Weights of a small image VAE.
Model: 4.75M parameters, 32-pixel images, encoder arch pvt, encoder norm layernorm, encoder activation gelu, encoder moe soft, encoder num experts 32, encoder patch size [2, 2], encoder depths [5, 5], decoder activation silu, decoder widths [32, 64, 64].
Training: soap at rate 0.0025, 13100 steps, batches of 256.
Data: trained on abstract colour fields from 500 small random pattern networks, 101725 training examples, 33.0 epochs.
Rows from block 5 of the encoder of a small image VAE, named by matrix and row number. Rows with one number within an expert belong to one neuron, the router's apart. Each number is 128 + 24 x the weight over its row's rms, rounded and kept within 0 to 255. All counts start at 0. After the name is the row's rms in percent of the matrix's.
Before each expert's rows are labels from the 100 images, of 14848, where the router gives the expert most weight on average: "strongest on" is what is common among them; "patch colour" is the nearest of a few named colours to the mean colour under the peak. Only what is clearly more common there than usual is listed. The data: abstract colour fields from 500 small random pattern networks.
# router: slot weights (encoder.blocks.5.mlp.router.weight, 64x128, trained with AdamW), inputs 0-127
# up: expert up (encoder.blocks.5.mlp.up, 32x128x128), inputs 0-127
# down: expert down (encoder.blocks.5.mlp.down, 32x128x128, transposed), outputs 0-127

# expert 17
strongest on: mostly red
patch colour: red; pink
router.34 120 [129 133 135 134 153 144 109 133 163 142 160 141 146 119 112 155 117  98 133 131 161 114 141 114 111 130 107 131 114 166 139 137 148 186 131 125  92  95 125 162 131 147 149 138 172  97 120 130 156 143 123 115 119 177 138 157 135 115 153 128 124 137 137 122 147  94  92 144 102 124  83 167 135 116 132 138 146 116 110 171 136 111 107  79  74 129 117 120 120  98 115 122 118 145 158  61 175 157 126 157 121  89  72 131 122 178 160 127 131 139 153 125 158 124 137 125 183  92 149  95 150 127 114 132 132 117 135  83]
router.35 117 [160 132 150 115 143 144 132 112 152 137 178 111 138 119 102 132 103 105 144 137 157  99 141 134 107 157 101 112  98 173 134 127 133 175 131 121 113  95 100 159 133 148 151 131 166  99 110 151 136 123 124 120  94 146 142 116 137 139 133 136 115 134 132 156 131  94 114 138 123 108 101 166 144 118 109 159 160 122 112 173 133 113 114  76 105 135  98 134 144  91 117 125 123 138 146  84 140 135 122 127 120  96 100 129 151 187 177 124 131 173 158 144 152 116 142 127 193  62 146 121 143 127 106 135 144 116 136  58]
up.12 126 [134 119 104 133 148 146 149 148 108 156 137 133  96 137  79 104 149 128  89 151 164  75 144 147 135 120 172 107 129 128 100 117 106 124 113 147 141 169 123 123 183 159 111 122 132 144  76 117 106  98 152  85 123 167 154 148 106 128 128 134  91 148 143 153 134 137 159 162 123 115 166 132 103 123 185 144  79 123  98 132 153 100 112 132 130 168 110 118 119 143  81 122 140 148 141 149 115 128 132 131 120 111 105  63 143 107 121 129 120 158 123 126 179 113 145  83 105 133  98 164 128 123 114 144 145 154 109 121]
down.12 105 [113 134 147 175 120 150 121 101 142 120 142  96 144  96 114 144  93 134 147 161  77 161 157 122 111 104 142 143 122 154 168 136 147 120  88 107 124 122 160 179  85 112 142 115 135  92 135 133 158 117 144 139 123 102 108 113 111 119  84 100 168  98 100 171 162 140 100  99 137  95 134 160 103 150  77 121 138 154 137 124 116 133 153 106 156 107 156 114 130 119 103 125 112  96 157 128 143 154 153 147  77 141 136 152 111 110  97 106 123 178 161 144 112 131  98 165 135  88 114 116 123 169 137 118 130 141 112 130]
up.13 082 [ 99 145 147 115 143 128 146  81 129 104  52 127 147 134 137 139 126  95 118 146 116 168 126 172 118 113 100  83 186 164 135 135 102 152 185 130 113 144 132 139 112  99 155  85 130 111 139 123 128 121 108 130 127 100 145  97 146 126 119 147 105 128 114 170 119 104 113 102 139 116 117 171 113 111 105 128 180 126 143 111 129 151 117 134 135 105 154 113 166 135 126 107 112 106  97 128 132 114 132 131 108 125 115 209 170 147 160 117 112 134 139 142 162 116 107 148 109 113 141  95 149 109 133  66 152 123 122 126]
down.13 093 [159 118 135 142 125 164  53 142 111 121 173 124 143 182 146 152 101 120 124 106 143  95 173 139 145 145 139 137  95 134 104 126 164 129 144 102 139  87 130 158 148 148 130 134  78 158  92 163 128 120 103 110 116 175 124 162 166 139 123 117 129 137 139 163 119 123 147 167  99 110 129  94  97 132 124 117 178 123 122 161 120 130 125 103 100 151 109 123 129  86 116 119 127 121  95 103 167 155 107 106 127 130 130 108 125 120 133 107  87 129  96 156 117 163  93 129 133 125 176 161 146 150  91 142 109 130 145 144]
up.14 092 [112  87 139 141 138 103 131  91 126  97 101 108 101  86 162 127 137 132 113 145 133 166  88 132 116 122 128 132 117 138 121  93 154 140 135 166 131 130 173 156 124 122 123 132 108 131 149 180 107  66  98 135 147  78 143 162 141 166 112 130 144 106 102 126 102 119 153 157 134 124  89 124 115 120 126 143 139 129 129 107 122 167 177 111 112 106 121 129 206 116 119 112 135 133 120 132 141  95 124 149 106 125 168 174 105 112 136 140  81 106 152 150 130 123 144  99 135 141 130 136 111 186 163 167  92 121 129 110]
down.14 083 [169 146 144  95 101  88  85 157 123 137 126 157 149 149 105 133 132 118 140 133 138 124 138 127 153 151  80 163 123  90 121 174 166 137 139 132  89 159 117 145 147 137 164 123 144 166  81 126  90 138 112 128 137 126 100 148 159 128 149 130  92 112 137 108 150 113  87 111  77 165 110 105 106  98 135 125 119  98 146 116 103 132 156 119 153 139 100 118 117 131 151 164 112 125 153 130 117 135 155 171 134 146 118  94 128 147 131  75 165 117 117 108 145 105  99  85 128 135 145 100 166  91  96 157 124  85 148 129]
up.15 085 [111  93 150  81 140 162 109 135 124 149 146  84 176  86 124 128 161 156 165 121 156 106 114 165 121  88 133 128 145 121 137 133  99 128 101 128  88 110 146 155 146 127 121 108 132 139 148 122 154 140 121 111 170 119 124 151  96 104 121 148 111 102 100 157 100 153 149 142 108 138 108 118 117 121  68 180 144 151 166 120 117 139 107 139 147  94 149 140 179 153 148 110 151 104 138 122  97 170  74 161 149 148 143 105 108 131 109 140 116 155 118 147  89  97 143 144  96 108 104 103 160 135 147 109 107 126 114 118]
down.15 083 [123 140 106 101 132  92  99 121 149 162 134 172 133 153 134  97 123 104 113 112 143 118 163 110 111 136 114 115 104 140  68 142 108 151 122 120 150 153 122 135 122 103 133 107 145 154 108 136 158 109 113 141  90 150  99 110 176 140 125 159 146 142 127  91 131 146  88 103 132 138 174 154 131 147 182  93  82 128 122 153 133 171 141 137 121 151 123 131 144 111 162 130 105 149 141 112 198  98 139 129 116 156 141 152 152  93 133 128 117 149 130 125 183 138 134 122 104 183 130 135 110 101  93 182 125  99 126 112]
up.16 105 [113 174 159 115 114 153 138 105 126 153 110 128 117 139 113 115 112 101 131 104 126 163 168 127 156 103 114 150 152 136 111 114 149 126 103  82 109 101 167 152 143 131 157 137 119 158 129 125 122 128 119 134 145 105 112 154 184 141 120 105  98 122 111 152 130 112 131 110 134 112 127 177 177 112  93 138 111 124 116 126 114 130 154 126 110  92 160 127 108 143 150 143 122 122 103  83 133  72 109 118 165 200 117 116 140 188 113 135  95 104 154 153 118 144 159 158 147 125 111 112 192 152 148 117 109  90 110 142]
down.16 099 [141 117 108  95 136 112 140 121  94  82 173 125 153  96  95 155 141 119 151 114 139 145 123 138 123 123 127 167 107 148 151  93  95 129 167 138 124 133 132 135  82 165 120 132 150 187 124 140 132 116 160 140 120 160 100 130 126  89 100 115 114 114 116 126 155 171 110 141 133 134 164 124  99 132 163 141 150 112  90 165  88  86 111 102 131 113 118 133 106 123 144  93 124 145  95 163 114 148 134 119 154 119 181 109 196 131 129 139 148 122 145  94  91 159  99 123 120 126 144 109 116 142 143 131 116 168 183 115]

# expert 26
strongest on: bright; mostly green; smooth
patch colour: cyan
router.52 099 [ 66  98  79 150  94 121 174 110 104 135 103 116 108 145  97 105 139 154 132 158 169 154 143 133 164 141 104 147 101 126 157 137 125 174 123 135  91 140 133 174 157 123 176  91 109 119 113  81 137  77  87 128 109 110 137  71 156 117 125 159 128 131 154 112 136 145 119 129 162 149 100  85 148 143 155 144 126 117 122 114 134 125 118 131 112 115 145 141 115 110 131 146 129 109 107 166 117 140 151  74 141 173 122 113 129 149 114  89 140 136 114 155  88 123 130 116 128  83 100 126 115 145 102 120 114 127 129 127]
router.53 095 [ 84 152 143 137 138 135  70 134 112 123 184 145 125 152 126  97 134 131 123 118  92 107 129 153 113  98 153 143 104 106 147 121 118 137 136  98  72 157 123 104 135 144 162 124 148 122 123 122 145 157 115 118 118 168 150 193  92 115 147  98 138 128 177 121 112 101 116 122  96 141 105 145 179  76 141 119 125 154 117 113 189 132 113 147 120 120 133 109 127 112 102 153 128 158 159 125 154 102 149 129 130 130 133 108 115 151 156  93  98 130 145  84 118 142 122 141 128 173 173  87 110 102 124 117 107 152 135 157]
up.12 096 [122 127 146  89 109 119 154 109 119 147 150 141 135  97 144 133 107  93 148 110 182 138 162 144 158 148 139 165 151 101 158 143 110 133 121 144 158 138 111 115 150 104 122 133 113 151 133 126 137 167 120 156  72 131 140 130 107 111 126 154  99 172  82 130 182 128 117  95 113 138 117 150  65 156 136  96 153 136  93 134 144 105  60  84 144 161 140 147 146 140 131 117  87 104 121 112 154 119 160 132 127 106 109 118 160 112 131 112 124 128 117 108 182 114 152  92 123 137 104 140 108 128 128  89 162 156 115 132]
down.12 092 [132 166 124 112 173 129  97 155 150 103 172  75 107 129 139 112 130 158 149 126 128 158 104  96 101 112 118 100 127 173 147 156 133  86 159 110 155  96 115 159 120 156 106 118 129 135 131 175 129 114 135 141 129 110 170 165 125 113 113 110 102 121 139 109 115 113 111 167 129 133 142  81 149 144 120 129 128 171 137 131 102 122 172 175 113 114  86 124 106 143 111 185 158 126 116 125  84 136 105 105 101 107 155 140  98 112  87 155 121 171 147 148 144 115 123 155 112 128 117 131 149 142  91 124 103 138  88 137]
up.13 081 [ 98 170 127 151 161  76 146 114 128 128 130 119 135 156 140 163 124  84  99 127 120 141 145  87  97 111 130 125 109 120 145 159 150 116 131 171 115 129 158  93 134 122 102 163 121 134 183 160 138 110  99  81 123 115 145 133 150 103 136 125 106 112 119 121 180 107 142 116 166 143 114 138 114 125 133  71 143 183 128 177 131 145 113 137 128 108 159 130 134 129 125 146 157 125 106 131 185  80 134 142 120  82 137 151 122 124 132 141 143 155 196 112 146 152 116 123 127 139  82 141 110 123 145 114  98  97 129 136]
down.13 082 [140 145 188 108 158 131 116 127 155 155 124 131 139 163  74 109  89 135 131 138 122 142 141 127 127 110 101 117 140 113 129 131 178 167 118 130 131 106 132 144 144 168 133 108 144 136 134 137 160 113 106 122 108 133 105 112 126 128 113 137 169 145 139 118  77 128 152 115  91 123 124  89 138  81 117 106 148 130 146  93 148 110 129 140  89 131 139 133  85 154 155 142 130 177 157 100 104 152  65 141 172 114 117 136 141 133 139 106 117 101 115 116 142 102 143 127 139  70 156 128 139 102 132 179 128 182  85  95]
up.14 093 [116 110 122  92 108  99 162 167 139 114 138 113 152 161 141 157 161 157 117 111 130 145 141 133 103 124 125 188 157 150 131 123  94  96  97 133  89  94 154 153 120 139 147 174 106 133 104 105 118 115  97 132  89 144  99  89  97 131 121 151 148 134  95 139 123 138  97 121 140 105 161 108 136 124 113 128 128 110 125 141 119  90 135 123 146 165 153 105 117 156 146 119 166 150 124 123 120 171 135 136 135  91 171 120  83 118  66 127 155 154  96 164 162 153 141 140 105 121 127 117 138 112 170 161 139 166  95 159]
down.14 088 [120 159 137 155 120 160  97  95 128 149 146 110 149 147 102 130 113  79  59 136 165 132 150 141 155 126  65 135 124 133 108 125 122 122 120 104 137 198 122 109 107 143 108 134 175 144 117 150 130 111 184 144 148 127 139 108 147 141 128 120  92 113 137  87 185 137 154 133 150 127 152 134  91 119 143 153 102 123 195 129 132 115 106 146 128 117 153 137 140 127  66 118 103 134 116 183 118 108 110 123 151 162 150 101 134 139 125 123 125 129 138 136 107 142 108 130 138 121  96 145 126 127 106 100 100 147  92 143]
up.15 105 [144 131 119 140 121  77 108 112 113 120 126 118  77 117 155 106 143 141 139 127  79 162 120  95  86 137 127 146 163 109 110 140 103  98 134 173 143 125  80  94 132 137  90 114 111 157 189 129 148 114 148 127 141 168 150 137  76 135 122 162 167  91 105 135 109 110 170 132 153  97 154 128 157 103 101 154 134 119 121 141 136 171 109 134 120 147 160 130 128 152 120 156  96 120 130  80 121 110 125 129 128 158 139 131 133 108 131 105 111 138 144 174 141 125  76 173 142 135 144 141 141 105 149 153 122 171 102 131]
down.15 114 [131 128 108  86 103 172 161 145 108 137  74 156 121 132 131 120 104 116 143 132 113  75 133 130 172 122 124 134 115 167 144 126  99 151 125 130 125 112 117 175 115 135 114 115 113 118  73 129 148 148 108 114  86 164  61 121 119 145 133  92 151 150 171 108 178 144 115 191 122 114 132 142 126 133 147  89 114 130 147  97 155 144 126 107 103 116 123 170 131 156 114  99 171 118 126 150 141 143 132  91 128 150 110 163 116 139 140 101 120 103 148  81 129 139 128 144  98 160 118 133 122  87 165 133 135 111 142 119]
up.16 105 [136 134 161 101 135 108 124 148 142 134 108  75  78 137  82  92 165  78 107 119  91 144 135 131 116 109 133 130 149 157 125 159 134 166 144 117 121 166 148  84 151 112 148 118 149 128 125 114 123 152  97 156  90  87 113 135 154  98  98 156 124 127 102 139 161 132 115 104 160 130  99 134 114 155 105 156 137  90 107 108 161 134 149  98 151 123  97  92 102 190 127  90 119 130 139  96 163 132 137 140 131 124 139 136  76 107  89 106 150 158  89 107 159 143 116 109 140 123 129 107 129 127 122 157 126 109 145 113]
down.16 097 [111 145 137 117 124 121 115 140 107 107 126 126 176  99 134 143 128 106 154 179 144 114 135 122  86 112  98 102 130 104  98 121 155 113  76 152 139 111 131 154 119 167 168 113 134 139 131 126 127 174 197 126 135 140 144 133  95 127 150 118 100 104 132 130 100  92 140 126 142 118 138 131 122 111 135 115 116 152 112 110 132 135  78 129  72 129 122 141 107  70 102 131 137  91 135 145 103 124 121 123  79 133 102  93 169 109 161 169 105 134 124 117 112  86 139 128  63 127 151 165 132 174 114 142 111 159 117 140]

# expert 9
strongest on: mostly blue; smooth
patch colour: blue
router.18 098 [177 190 146 143  72 103 115 148 121 124 136 119 163 122 122  85 145 124 137 101 135 108 148 122 147 103  95 145 146  83 114 146 123 146 126 128 135 139 158 104 131 135 147 134 123 122 146 106 126  76 138 124 134 138 150 137 187 118  76 162 112 141 133 143 142 112 134 156 132 147  88 113 149 140 113 104 131  65 148 126 158 147  99 144 125 120 102  58 128 125 121 153 133 123 181 124  42 119 148 117 140 111 142 142 130  98 131 137 123 159 135  91 139 104 101 112 130 145 104 122 124 131 110 111 119 143 144 145]
router.19 098 [170 123 150  96 162 126 156 110 130 149 116 172 119 154 140  92 141  77 108 116 106  99 132 117 160  88  98 108 105 115 118 141 142 138 108  96  92 132 139 108 110 125 138  96 126 157  94 126 162 138  98 106 109 130 159 139 111 129 147  94  98 108 109 180  92 145 128 116 181 138 153 148 128 152 162 115 167 105 120 111 145 117 108 129 136 138 141 153 126 100 119 122 137 131 160 109 175 108 139  84 159 141 158 127 117  80 160 151 130 125 120 112  91 171 101 148 113 149 141 119 165 130 107 108 161 173 148 125]
up.0 110 [113 138 162 161 175 109 165 123 130  94  99 141 169 145 156 143 113 159  97 111 106 122 110 130 106 165 134 186 148 158 118 133 128 178 134 113 141 102 112 158 130 112 100 168 118 123 126  99  95 141 160 124 110 131 141 147  97  89 135 108 175 125 119 131  91 159 173 129 149 114 179 104 152 156 141 127  95 180 120 109 122 151 135 152  98 124 112 141 145 140 148 168 128 134 128 104 118 134  76 151 170 122 146  97 114 136 149 102 149  90 117 172 131 141 132  95 107 141 136 128 108 116 158 128 138 114 108 120]
down.0 089 [148 169 101 121 119 140 157 144 156 138 112 123 110 121 129 141 144 110 121 132 158 116 145  99 152 139  83 147 121 125 109 108 113 164  98 162 144 172 149 140 117 166 113 106  95 103 118 125 123 159 138  94 152 123 146  28 113 126 157 152 123 159 141 105 140  55 144 125 125 136  95 151 117 112 127 132  98 162 128 136 123  89  95 120 178 126 130  88 126 111  98 114 144 117  99 147 150 108 141 148 120 110 122 172 157 152 128 152  94 133 172 110 107 114 160 134 119 109 112  97 144 124 119 129 102 149 145 124]
up.1 079 [165 145 122 132 113 112 130 103 108 110 125 132  86  97 102 118 169 166 145 138 154 117 200 139 128 110 138 100 121 119 148 112 114 108 148 109 166 133 120 107 136 156 156 132 110 132 158 149 146 112 105  86 151 123 150 131 124 118 141  99 122 135 188  64 129 103 147 130 110  88 125 147 130 110 133 131 161 168 144 133  94 140 103 125 169 109 100 113  97  93  98 110 105  93 117 147 190 132 128 146 119 161 128 113  96 147 111 109 165  79 155 110 105 132 159 145 130 148 108 147 131 153 123 122 164 113 154 129]
down.1 083 [118 134 105  87 137 156 104 129 132 138 136  80 149 123 152 106 128  80 117 122 123 164  59 167 151 140 133 117 146 153  95 142 115 119 152 187  94 132 116 128 110 146  87 147 119 113 143 151 142 162 139 108 110 143 141 135 119 141 138 133 171 144 169 154 118 138 148 132 131 115 170 142 141 172 119 134 122 159  96 120 152 134 130  98 155 177 136 138 109 106 132 123 174 166  71 134 141 113 128 167 101 133 147 163 118 150 160 129 123 147 122 117 154 126 140  71 119 162 106 148  96 127 146 112  96 143 104 112]
up.2 148 [136  86  99 106  91 144 162 149 130 146  81 109  66  97 152 144 150 108 129 172 109 106 163 114 123 154 130 141 160 144 127 128 115 106 129 133 132 142 129 142 107 144 134 142 116 136 103 119 121 148 133  67 151 142 134 156 138  92 103 111 118 177 166 102 168 195 134 137 134 127  92 148 130 139 123 114  84 109 131 128 132 138 138 140 121 125 103 134 135 132 114 150 138 155 133 159  89 148 121 140 132 159 124 156 152  91 121  64 103 132 125 107 134 119 168 133 111 175 135  93  92 146 137  92 132  84 120 119]
down.2 129 [147 191 122 160  99 153 187 112 131 107 130 148 146 150 111 155 164 124 104 164 121 126  72 137 127 111  95 146 128 137 108 160 105 106 107 116 168 156 141 117 122 110 132  84 111 118 141 130 151 124 163 114 121 159  85 126 138 120 153 133  99 102 102 152 135 145 127 131 159 153 118 127 169 126 116 144 151 118  97 155 158 121 145 138 117 126 131 148 121  92 132 104  72  93 131 153 125 152 152 133  99 152 137 120 132 158 169 119 117  57 120 131  78 100 148 153 156  91 138 119 138 118 123 124 161 130 145  96]
up.3 094 [141 132 103 144 151 162 137 111 172 148 155 151 106 169 140 146 153 134 132 154  68 125 137 139 135  85 159 106 150 104  97 179 114 125 163 150 116 113  86  97 164 127 157 108 160  99 153 111 114 142 142  91 125 116 119 153 106 119 120 144 141 122 152 146 101 137 162 137  91 112 130 127 118 103 143 161 124 112 126 158 119  98 104 141 158 131 106 124 102 107 127  90 125 156 130 114 140 152 130 133 110 111 160 166 100 101 122 123 133 133 166 111 168  82 136 139 100  96 113 133 129 150 164 189 174 113  97 155]
down.3 107 [120 107 149 133 118  96 129 150 106  83 151 123 161 116 197 126 123 123 117 116 127 119 137 110 137 131 113 115 125 165 156 114 116 108  71 136 145 108 112 128 119 161 117 134 111 136 140 130 145 139 116 117 161 101 139 133 142 173 108 103 124 129 101 123 148  95 112 168 140 103 134 112 102 118 103 101 170 163  62  90 132 122 155  96 108 147  88 158 112 110 114  96 139 163  98 160 132 155 147 160 104 157  68 121 108 165 145  94  78 126 129 113 132 116 159 110 151 140 112 139 109 125 101 105  84 123 114 110]
up.4 093 [171 143 123 124 123 154 118 113 130 104 160 160 160 146 151  85 101 131 122 124 122 124 121 156 149 116 124 109 157 108 164 153 149 146 142 171 173 159 132 144 102  99 106 134  98 124 125  70 175 103 145 158 113 133 106 121 119 116 129  89 143 131 138 124 121 155 114 115 140 130 171 103 121 140 111 137 111 150 110  80  98 150 137 140 144 132 125 177  47 128 114 128 155  92 150 130  91 122 127 108 108 110 108 132 166 132 158 153 144 131 119 167 105 110 133 114 111 125 139  88 140 139  72  80 101 110 116 128]
down.4 088 [109 102 146  79 115 105 149 181 123 172 127 125 134 125 126 161 151 112  92 165 123 104 126 136 110 113 105 113 116  99 115 145 132  94 144 116 124 147 154 101  88  55 152 120 165 128 125 126 122 143 140 133 142 145 123 105 149 170 119 157 121 110 104  96 168 123 114 101 147 132 139 165 151 133 133 105 139  99 123 135 154 109 112 144 113 150 154 102 125 104 110 139 130 131  85 157 172 128 109 125 156 149 154 104 152 144 101 107 141 135 127  93 138 169 102 170 115 127 137 153 113 127 158 209 138 171 112 116]

# expert 11
strongest on: mostly red; bright
patch colour: red; pink
router.22 112 [110 163 146  98 113 137 141 110 137 125 134 112 140 134 145 131 118 150 149 137 101  90  74 135 136  89 169 104  88 145 139 159 117 155  89 115 136 133 185 139 121 151 139 159 172 117 138 145 132 127 123 149 109  81 105  96  74 104 112 138 125 148 165 108 115  94 103 159 124 139 125 135 165  98 125 128 141 163 117 104 172 167 149 179  94 146 146 113 142  87 107 123 142 105 154 103 155 129  96 120 140 152 133 149 145 132 177  93 158 112 120 123 128 135 134 110 158 145 141 138 123 141 128 137  88 156  94 165]
router.23 103 [128 138 131 109 132 140 125 134 141 118 168 121 164 120 117 150 115 128 127 146 138 107 118 133 144 100 110 126 108 116 132 126 136 131 107 131  91 111 127  89 160 116 144 140 120 119 150 161 137 142 105 140 148 107 129 102 124 103  92 136 126 122 172  92 135  58 113 153 168 126 134 131 171  96 128 149 125 122 104 164 109 152 113 176  96 141 140 105 150  84 136 141 143 125 122  86 166  95 151  68 129 195 133 148 123 116 151  91 177 137 134 132 101 140 124 135 199 104 130  90 144 141 132 116  80 146  94 144]
up.0 098 [141 105 141 172 120 184  97 129 139 127 123 125  95 122 116 141 134 107  92 190 119  77 145 145 118 104 127 133  90 110 166 171 132 125 107 122 142 135 112 129 101 152 121 127 145 148 125 109 140 116 140 122  98 131 131 113 120 173 130  81 138 125 105  97 117 154 125  97 102 147 123 124 133 162 149 143 102 136 124 112 119 119 141 121 134  82 106  88 117  80  91 132 135 121 120 155 133  86 103 130 164  89 140 108 152 142 115 176 133 160 103 173 155  86 110 136 152 188 151 112 140 153 111 120 178 138 138 129]
down.0 100 [169 114  97 156 135 124 134 141 128 144 178  93 164 177 112 114 155 144 143  89 109 136 151 166 161 112 103 152 138 129 131 106 148 110 163  87 175 118 152 138 106 175 136 131 149 132 120 150 138 172 141 130 150 141 148 143 141 110 139 130 149 139 118 198 115 144 130 118 138 107 138 145  91 145 115 126 119 148 159 117 139 121 110 103 136 165 173 135 148 119 148 112 119 106 136 152 150 125 168 136 146  83 136 136 118 123 133 133 187 141 147  91 131 178 141 115 109  98 103 146 107 123 192 101 130 150 114 146]
up.1 101 [ 94 119 144 131 109 130 125 101 131 167 106  88 182 187 128 164 127 114 106 115 172 144 131 103 152 152 114 136 181 101 118 137 101  92 135 109 135 103 112 107  92 171 140 121 124 118 173  83 138 150 130 101 148 140  59 129 163 128 121 115 131 117 122 142 129 125 103 142 120 101 123  96 148  80  94 101 138 150 123 112 159 108  99 121 126 107 160 143 115 135 170 111 109 142  92 110 115 163 150 113 114 135 128 112  99 131 145 178 117 143 144 113 175 153 138 158 137 125 119 133 177 131 118 112 116 142 125 106]
down.1 105 [108 127 111 163 138 138 109 132 120 118 128 164 121  85 144 145 138 144 167  91 120 140 116 142  82 168 172  98 115  97 176 111 141 114 146 159 134 134 145 135 155 121  92 124 150 124  95 142 138 136 125 159  93 147 111 108 139 101 132 139 111 147 100 139 116  86 139 110 153 116 134 133 113 122 174 149 127  67 142 153  75 116 134 163 142 104 102 111 148 151 112 151 156 116 119 159 123 106  89 107 136 132 136 128  81 128  96 129 125  79 102 156  79 122 116 134 181 161 130 138 116 111 139 124  79 132 148 163]
up.2 099 [153 111  99  90  98 100 159 180 139 169  64 110 139 138 129 164 110 161  82 131 151 118 123 118 107 163 115 114 146 115 155 126 173 142 153 127 115 110 102 187 146 126 123 121 112 135 123 110 143 162 164  91 155 113 102 123 136 130 191 128 124 126 163 116 143 151 128 141 110 163 142 135 142 108 135 132 111 115  87  78 136 155  97 122 122 122 125 128 117 130 114 115 157 148 161 137 130 157 118  97 131 144 138 180 128 112  94 119 118  96  78 145 115 118  82  92 120 152 114 125 115  99 153 125 144 107 121 137]
down.2 105 [122 118 117 134 132 162 121 122 118  93 146 118 136 124 102 121 133 166 115 155 157 140 113 143 118 127  88 111 129 112 117 160  60 106 169 124 108 170 137 116 152 104 134 153 129 146 146 108  72  84 104 155 156 129 143 135 110 164 109 149 113 141 136 118 136 117 126 132 121 114 105  82  98 127 161 107 143 154 120 130 126 107 118 129 128  81  96 161 118  97 133 120 155 139 140 116 159 115 152 133 125 124 108 113  87 147 136 180 148 137  98  91 147 137 147 115 142  67 167 143  69 106 123 136 144 180 109  78]
up.3 122 [152 123 154  98 110 106 128 126  78  90  93 115 113  84 101 133 131 143 128 142 126 136 123 115 142 143 103 133  90 158 158 136 161 122  91 169 143 139 108 155 127 150 115  86 108 166 109 134 114 151 146 163 130 144 150 136 127 149  99 141 140 141 101 132 121  96 110  79  97 117  85 111 161 132 121 118 173 140 141  94 113 131 137  97 121 147 137 155 145 159 138 115 118  96  99 110 141 118 127 152 139 170 141 103  91 135 138 202 129 125 117 133 179  72  85 127 124 148 141 149 168 112  96 135 150 119 121 104]
down.3 123 [136 159  81 102 156 149 156 100 173 143 110 104 159 154 131 145 136 115 129 160 105  83 147 108 148 150 144 178 127 112 131 153  95 123 176 150 136 106 120 134 107 100  99 146 151  97 108 137 176 127 120 156 140 117 114 105 182 123  92 108 139 115  99 127 135 121 136 109 109 124 139 126 119 137 118 136  71 149 136 139 103 120 104 100 123 132  83 107 145 124 106 135 126 128 148 146 198 112 149 133 124 113 117 116 136  83 113 145 132 164 145 108  80 161 122 127 116 131 128 128  78 140  97 102  97 100 176 129]
up.4 087 [167 158 128 174 126 110 104 157 135 120 109 155  85 101 141 130  79 104 161 130 163 121 110  99 138 125 126 149 129 129 128 105 156 173 141 104 110 116 107 175 102 131 145 116 131 121  99  79  70 159  80 141 136 124 127 166 143 125 146  81 127  76 138 138 134 124 115  99 104 131 149 131 159 146  67 150  89 170 152 153  94 113 147 116 102 116 106 152 146 176 144 145 133 150 151 114 147 152 140  97 143 123 137 107 148 124 112 127 145 122 125 129 135 137 113  86 115 162 101 135 127 121 128 157 143 154 144 108]
down.4 095 [140 102 133 120 142 165 132 127 177  98 106 115 130 132 100 116 149 141 136 126 125 128 104 103 139 124 135 130  97 141  63 104 144 183 118 144 117 158 134 148 104 120  60 116 112  98 106 107 170 116 111 165 137 117  76 131 115 142 141 127 159 138 143  89 134 127 130 147  94 122 159 105 135 105 125 129 101 163 137 114 156 121 160  95 122 130 112 160 109 121 121 142 159 125  93 135 166 183  89 167  78 104 107 120 153 109 109 127 122 130  81 130 141 146 140 159 100 120 106 137 143 113 131 134  93  72 112 141]